Rows from block 5 of a small class-conditioned image diffusion model, named by matrix and row number. Rows with one number within an expert belong to one neuron, the router's apart. Each number is 128 + 32 x the weight over its row's rms, rounded and kept within 0 to 255. All counts start at 0.
Before each expert's rows are labels from the 100 images, of 14848 (inputs lightly noised), where the router gives the expert most weight on average: "patch colour" is the nearest of a few named colours to the mean colour under the peak. Only what is clearly more common there than usual is listed. The data: seven-segment displays showing three digits.
# router: router (model.blocks.5.mlp.router.weight, 8x160), inputs 80-119
# up: expert up (model.blocks.5.mlp.up, 8x80x160), inputs 80-119
# down: expert down (model.blocks.5.mlp.down, 8x160x80, transposed), outputs 80-119

# expert 7
patch colour: brown
router.7 [ 98 116 135 137 133 118 109 146 194 150  89 149 148  59 109 116 111 121 123  98 104 102 122  78 137 207 140 142  81 146 160 161  72  91 162  69 167 150 108 115]
up.0 [112  94 110 135 112 215  76 138 138 171 181 110 110 157 129  87 110 127 137  81  82 151  65 150 104 162  89 176 160 126 174 132 127 185 135 229 143  80 110 106]
down.0 [111 158  82  83 197 138 146 100 143 159 150 129 116 107  99 112  90 210 119 145 170 152  61 121  82 136 150 161  90  91 168 102 112 150 152 152 155  74 145 157]
up.1 [162  84 126 134 154 104 131 112  89 131  88 129 111 159 109 130 134  88  96 152 141 171 121 116 112  72  94 113 124 140 104 167 120  96 130 117 179 129 150 130]
down.1 [ 76 122 141 133 143  89 131 154 120 137 157 181 106 149 139 111 124 179 135 139 208  74  79 118 120 117 135 112 157  80 142 155 143  61  81 118 132 136 149  92]
up.2 [124 117 111 124  91 173  97 122 111  95 155 112 127  85 125 146 110 161 164 137  75 188 121 146 128 122 135 141  67 191 129 189 122 150 184  66  84 168 101 139]
down.2 [108 146 122 154 143  82 126 207 125 118 108 109 126 145 165 106 158 112 164 143  83 105 134 149 149 129 139  62 149 118 130 123 155 138  95 137 104 193 164 124]
up.3 [134 155 160 135 134  86 155 155  84 132 124 147 158 104 131  95 177 129 214 102 151 132  76 112 109 130 105  84 152 127 136 174 104 143 117 134 149 176 118 102]
down.3 [110 183 109 102 194 171 130 128 150 144 177 130  52 108 173 123 133 163 116 109 142  77 100 177 190 116 173 143  81 124 141 129 143 140  91 211 120 157 166 144]
up.4 [157 147 132 152 116 152 184  80  67 174 118 113  76 121 130 178 198 115 185 103 175 130 107 167 109 134 129 106 187 159 137 143  69 112 171 139 132 174  99 128]
down.4 [ 60  77 134 146 110 123 142 138 150  78  98 106 165  92 147 162 156  98 121 148 176  63 140 111 158  88 152 114 140 128 140 132 189 160 130 163 117 129 105 107]
up.5 [107 173 135 138 138 126 113 119 139 130 175 162  75 109 162 125  74 182 131 129 135 109  75 118 111 120 101 114 136 152  77 169 129 207 112  72 172 148 144  77]
down.5 [133 172 140 136 130 109 126 189 112 153 108 147 149 142 100 154 100 194 119 224 151 195 130 148 118  80 117 143  95  79 120  71 134  74 174  82 110  92 136 110]
up.6 [112 139 163 148 121 222  88 141 105 100 136 138 135 105 134 137 161 140 139 135  82 152 121 117  69  89 105 127 116 115 139 120 146 154 121 145  90 100 126 124]
down.6 [111 177 185 124 121 119 107 150 141 111  78 150 143 113  83 142 140 131  67 142 145 111 122  93  90  81  78 133 106 117 170 123 175 100 117 159  92 100 141 112]
up.7 [114 167 201 153 121 100 121 120 180 135 144 144 119 205 171 115 186 119 168 140 140 139 114 157  71  85 140 140 163 113 107 130 136 135 143 170  63 114 126  82]
down.7 [115 150 187 135  77 128 115 121 144 129 115 157 105 122 137 200  77 124  55 127 142  74  98 104 128  95  85 185 119  83 165 193 140 133 104 136 173 114 202 126]
up.8 [148 155 108  77  85  99 211 106 135 150 134 141 146  92 123 138 115  82 139 158 136 193 123 178  82 156 132 143 107 218 170 135 158 135 170  93 117 211 130 136]
down.8 [139 146  92 105 123 135 112 115 125  60 131 233 110 104 104 206 158 155  53 116 126 111 103 130 103 186  85 170 146  67 137 146 167 136  91 140 102 111 161 157]

# expert 1
patch colour: black
router.1 [170  82 145 223 140 166 100  97  85 106 163  86  65 163 116 107 130 159 212  94 136  82 124 131 134  64 131 126 183  58  91 105 168 125  84 155 136 132 134 171]
up.19 [179 125 132  89  89 171 124 132  86 130 136 122 153 126 152 134 131 120  68 143 187 118 120 176 142 130 121  81 118  96 137 154 122 130 140 141  89 157 132 131]
down.19 [155 116 192 187 141  87  99 144 170 137 112 100 151 144  96 136  77 103 146 150  78 128  93  88 116 145 139 114 104 142  98 150 123  88 156 163 163 117 162  66]
up.20 [125 204  98 140 147 163 212 148 136  76  73 189 154 203 134 169 144 137 170 133  51  61 171 148 144 142 104 101  61 114 101 172 141 155 104 155 115 110 176 121]
down.20 [151 174 196 107 141 100 157 166  69 189 109 119 113 157  73 147 153 114 181 157  93 108 105 111  74 156 110  64 149 169 179 170  75 143 120 120  83 115 142 102]
up.21 [161 144 112 122 137 180 175 150 149 116 131 145 187 180 141  87 167 149  68 124 120 124 131 101 143 128 124 159  98 109 102 197  98 109 114 184  90 125 158 129]
down.21 [146 118 176 161 154 102  92 135 174 151 120  93 144 178  77 139  90  94 123 118  86 103  53  59  96 126 131 140 100 156 134 187 103  98 138 154 137  77 160  32]
up.22 [135 118 145 153 134 154  99 116 116 123 132  93 122 165 163 199  81 158 139 126  68  54 138 168 101  45 135 147  71 126  68 128 175 143  70 121 100 149 134 167]
down.22 [129 155  88 128 122  61  66  81 120  78 120 147  66 205 114 150 149  86  81 124  67 139 182 163 109 173 158  85 150 153 107 126  19 130 119 103 137 110  97 129]
up.23 [115 134 124 126 104 119  99 134 167 159 136 106  66 105 121 130 129 152  84 160 138 124 118  95 148 160 124 167 114 123 154 155 103 128  95 116  99  95 154 112]
down.23 [106 103 141 177 136 124  89 108 141 131  97  84 186  90 112 186 114  49 106 135 117 135  43 125 158 119 118 166 135 111 132 157 121  58 223 202  84 127  72 139]
up.24 [144 104 169 165 131 110 133 132 130 110 100  96  71  85 129 135 143 152 114 123  83 187  86 124 136 124 120  91 142  76 152 134  89  90 109 149 139 101  68  87]
down.24 [112 151  42 117 118 130 124 160  90  70 192 115 185 186 139 144  89 101  78 164  92 124  84 133 141 144 150 169  76  85 136 101 220 145 154  77 136 154 113 160]
up.25 [163 142 146 141 129 175 201 132  88 131 126 142 117 139 126 113 157 124 119 107 161 140 100 119 143  81 117 148 119 112 152 142  87 116 124 142 126 111 116 170]
down.25 [ 90 142  93  92 134 101 145 127 121  92 140 115 179 143 175  92 119 121 143 146 128  95 126  86  74 124  26 152 181 126 146 182 102  86  93 117 137  99 134  87]
up.26 [138 157 129 134  97  54 134 165 157 125  70  61 131 161 142 125 111 147 193 135 132 115 111  99 172 114 113 118 136  74 114  96 127 121  95 141 148 166 143 118]
down.26 [ 86 134  66 148  93  85 118 181  64  84  97 128 144 126 115 118 180  79  92  80  89 115 127 153  68 125 208  95 123  93 113 133 142 148 149  89 146 137 114  96]
up.27 [109 130 123 166 122 182 148 143 181 133  63 130  92 167 142 157 110 150  99 119 118  82 137 185 115 120 107 160  89 117 128  72 152 120 119 132  56  55 123 162]
down.27 [114 184 122 175 133 150 181  98 112 129 137 122 152 133  61 158  69 133 120 126 143 130 136 107 111 175 145 138  86 162 148 120 124 136 159 166 142 125 159 159]

# expert 3
patch colour: grey
router.3 [ 47 143 119  90 133  59 145  24  96 156 127  90 144 119 141 108 170 133 110 141  56 165 128 177 152  83 135 127  93  98  85 109 130 158 101 130 176 128 160 114]
up.19 [153 173 117 137 111 150 107 109 124 119 107 151 161 154 127 155 118 172 136 153 126 131  92 175 149  87 105 149  83 119 137 187 128  97  75  82  79 105 112  83]
down.19 [163  97 151 162  96 128 145  93 104 153 168 126 138  78 140 130 186 111 196 151  99 103 188 124 161  94 106  88  74 171 129 165 136  96 160  87 159 159 128 191]
up.20 [117  84 128 103 181  99 142 142 121 125 117 118 144 118  80 119  76 114 143 109 131 129 172 119 151 121 113 111 114 152 173 164 172 133 157 102 135 129  90 137]
down.20 [108 106 180 100 106 148  98 141 148 154 139 133 104 166 127 155 126 142 109  74 174  85  80 126 145 109 129  94 117  71 143 150 136 171 124 105 135 129 111 123]
up.21 [158 188 171 123 142 147 139 123  69 172 137 112 114 115 137  92 134 126 113  69 164  76  98 111 105 130 157 127 164 170 156 124 144 124  59 147 137 144 101 109]
down.21 [ 90 156  91 126  85 155 141 183  87  90 184 108 146 106  88 153 109  85 121 113  99  96 122 115 133 169  97 142 115  61 148 144 108 126 188 138 163 120 106  97]
up.22 [109 106 102 174  98 119 135 116 102 141 131 185 118 130  94 124  82 156  96 128 157  84 119 165 100 146 143 130 117 140  87 133 125 152  85  86 176 137 135 138]
down.22 [122 103 125 186 111 109 170 166 152 165 139 171 120 137  98 143 109  86 164 179 120 154  79  60 139 161 117  89 166 133 115 120 102 179  53 121  98  59 171  96]
up.23 [153 112  68 154 115 145 135 133 125  95 132 125 119 172 150 142 149  75 145 150 181  99 104  91 109  88 115 140 161 121 130  86 188  78 143 163  80 156  52 144]
down.23 [ 59 156 211 130 132  90 108 127 116 116 136 145 139 123 117  88 139 155 112 115 138 140 166 138 100  95 166 101 134 111 167 133  92 107 114 118 137 117  62 156]
up.24 [131 144 117 119  89 104 119 107 111 175 144 130 159 171 141  93 115 131 131 110 160 104 158 108 104 123 130 146 181 149 160 102  95 146 119 125 142 138  84 160]
down.24 [110  61 108 151 160 120 160 139 104 169  92  92 104 118 162 204 123 179 101  96 195 151 134 140  76 106 105 141 146 103  95 134  87 151  88 127 156 103 141 158]
up.25 [116 114 122 135 135  88 115 129 120 123 185 128 146 143 144 116 190  95 147 133 205  89 130 112  36 143 168  69 159 176 123 134  96 112  88  73 105 121 195 120]
down.25 [124 130 134 149 151 137  65 159 100 127 100 121 110 142 138 172 112 162  89 132 149 135 138 131 150 104  76 162 153 139 122 161  89 177  74 147  85 100  92 140]
up.26 [103 146  93 125 107 149 102 139 101 120 148 168 163 137 125 117  88 187 145  96 119 104  80 149 154 138 119 122 141 206 106 137 102 158 178 113  78 127 117 101]
down.26 [195 154  78  90 106 173  99 114 118 161 154 125 145 105 100  94 151 121 140 121 118 201 160  79 142 127 110 150 163 141 134 119 163 159 131 104 167 121 163  58]
up.27 [214 111 132 125 126 110 160  90  78 178 127 102  90 156 107 177 113 105  90 184 115 140 122 143  88 134 139 113 103 186 167 158 158  96 148 157  94 129 128 134]
down.27 [ 90 155 128 164 142 128 127  39  90 109 120 130 151  76  90 126  48 121 137 141 135  92 164 193 139 116 118 160 131 118 112 133 169 166 102 138 156 136 101 193]

# expert 4
patch colour: white; pink
router.4 [ 75 151 114 199 145 135 122 127  91 125  84 177 163 174 110 177 129 131  98 118  58 141 121 105 204 103 139 105  76 113  94 148 136  83 138 161 117 109 136 138]
up.19 [132 107  65 137 121 137 161 135 127  95 194 128 148 102 120 154 117 109 108 156 124 118  86 101 138 126 148 142 180 132 119  93 171  85 118 147 117 119 202 133]
down.19 [148 120  87 112 158 163 113 140 145  58 139 144 106 103  88  92 138  89 143 142  91 107 157 107 141 174 145 155 150 172  88 154 148 188 145 142 112 137   5  83]
up.20 [137 152 129 144 114 108 169 106  89  63  69 109  52 147 148 143 191 124 163 123  98 175 125 140 143 145 146 115 151 175  82 103  47 185  81 140 168 131  99  90]
down.20 [164  66 137 138 126 171 177 156 150 169 122 126 115 130 155 139 136 114  96 113 107 102 134 111 140 153  43 138 101 147 139 153  77 219 106 112 122  95 116  92]
up.21 [135 159 126 161  50 126 180 115 180 170 198 125  80  90 192 102  95 177 144 118 125 138 132 131 133 116 149  92  95 166 110 125 133  50 131  91 121 175 156 123]
down.21 [ 94 156 110 140 127 145  94 161 112 159  77 126 122 139 144  60 199 124 143 171 170 116  83 178 126  89 107 130  73 130 189 122 162  53 191  62  94 140 157 154]
up.22 [ 92 125 148 147 145 136  58 131 141 120  74  89 119 162 105 146 112 100 116 110 134  92 142 130 124  91 142  47 123 103  82 144 141 124 123 209 108 113 120 168]
down.22 [134 135 129 142 105 146  65 105 148 123 198 149 101 192  75 155  90 129  79 115 127 154 106 124 117 174 132 131 147 110 115 170  77 172 125 129 199 117 154 187]
up.23 [112 211 153 140  74 130 104 165 230  94 127 131 148 115 131 124  88 100 102 186 141 170  76 139 132 131 129 110  93 165 193 127 129  90 115  85 170 132 158 104]
down.23 [194  95 123  89 160 117 186 139 133 162 118  91  95 178 197 167 129 133 162  91 135 145 142  99 118 135 119 124 166 144  93 129  96  92  78 143 198 108 167 122]
up.24 [172 197  94 108 118 154  62 122 121 196 157  97  98 132 164 157 173 102  72 151 122 134 152 132 123 129 118 161  78 101 139 134 155 148 175 163 188 161  53 119]
down.24 [ 89 191 168 125 109 100 120 130 144  94 163 158 119 133 138 126 102  85  84 121 133 126 128 102 161 134 125 121 169 132 153 119  70 187  96 181 114 137  11 136]
up.25 [130 189  96  70 124 148  73 121 145 107 136 147 102 123 154 124 177 106 193  87 114 105 126 127 169  88 103 170 183  80  75  67 133 153 120 122 111 117 137 157]
down.25 [174 126 151 145 138 115 102 159 125 178 129 138 196 117  77  93 104 129 186 130  84 122 161 151 141 178 149 128 144 165 143 104 145 193 175 173 129 135 107  97]
up.26 [110 192 108 129  61 149  80 133  92 131 141 116 116 166 142  89 174 147 133 158  91 134 130 143 125 141 147 114 111  97 117 166 131 172 101 199 124 142 121 160]
down.26 [209 173 183 129  88  94  88 100 130 150  92 145 133 104 101 135 132 103 102 116  80 142 139 132 138 141 104 158 130  96  94  83 102 153 138 216 135 173 150 175]
up.27 [101 120 149 139 123 107 158 147 117 125  54 147  69 143 161 155 198 146 165  95 127 114  78 102 128 127 147 156 160  58  80  97 116  79 128 198  98 122 120 128]
down.27 [153 170  88 144  88 110 158 124 152 136 152 127 121 136  65  86 104 180 148 155 110 142 101 127  72  68 103 143 175 206 118 130 146 143  85 181 112 111  69 133]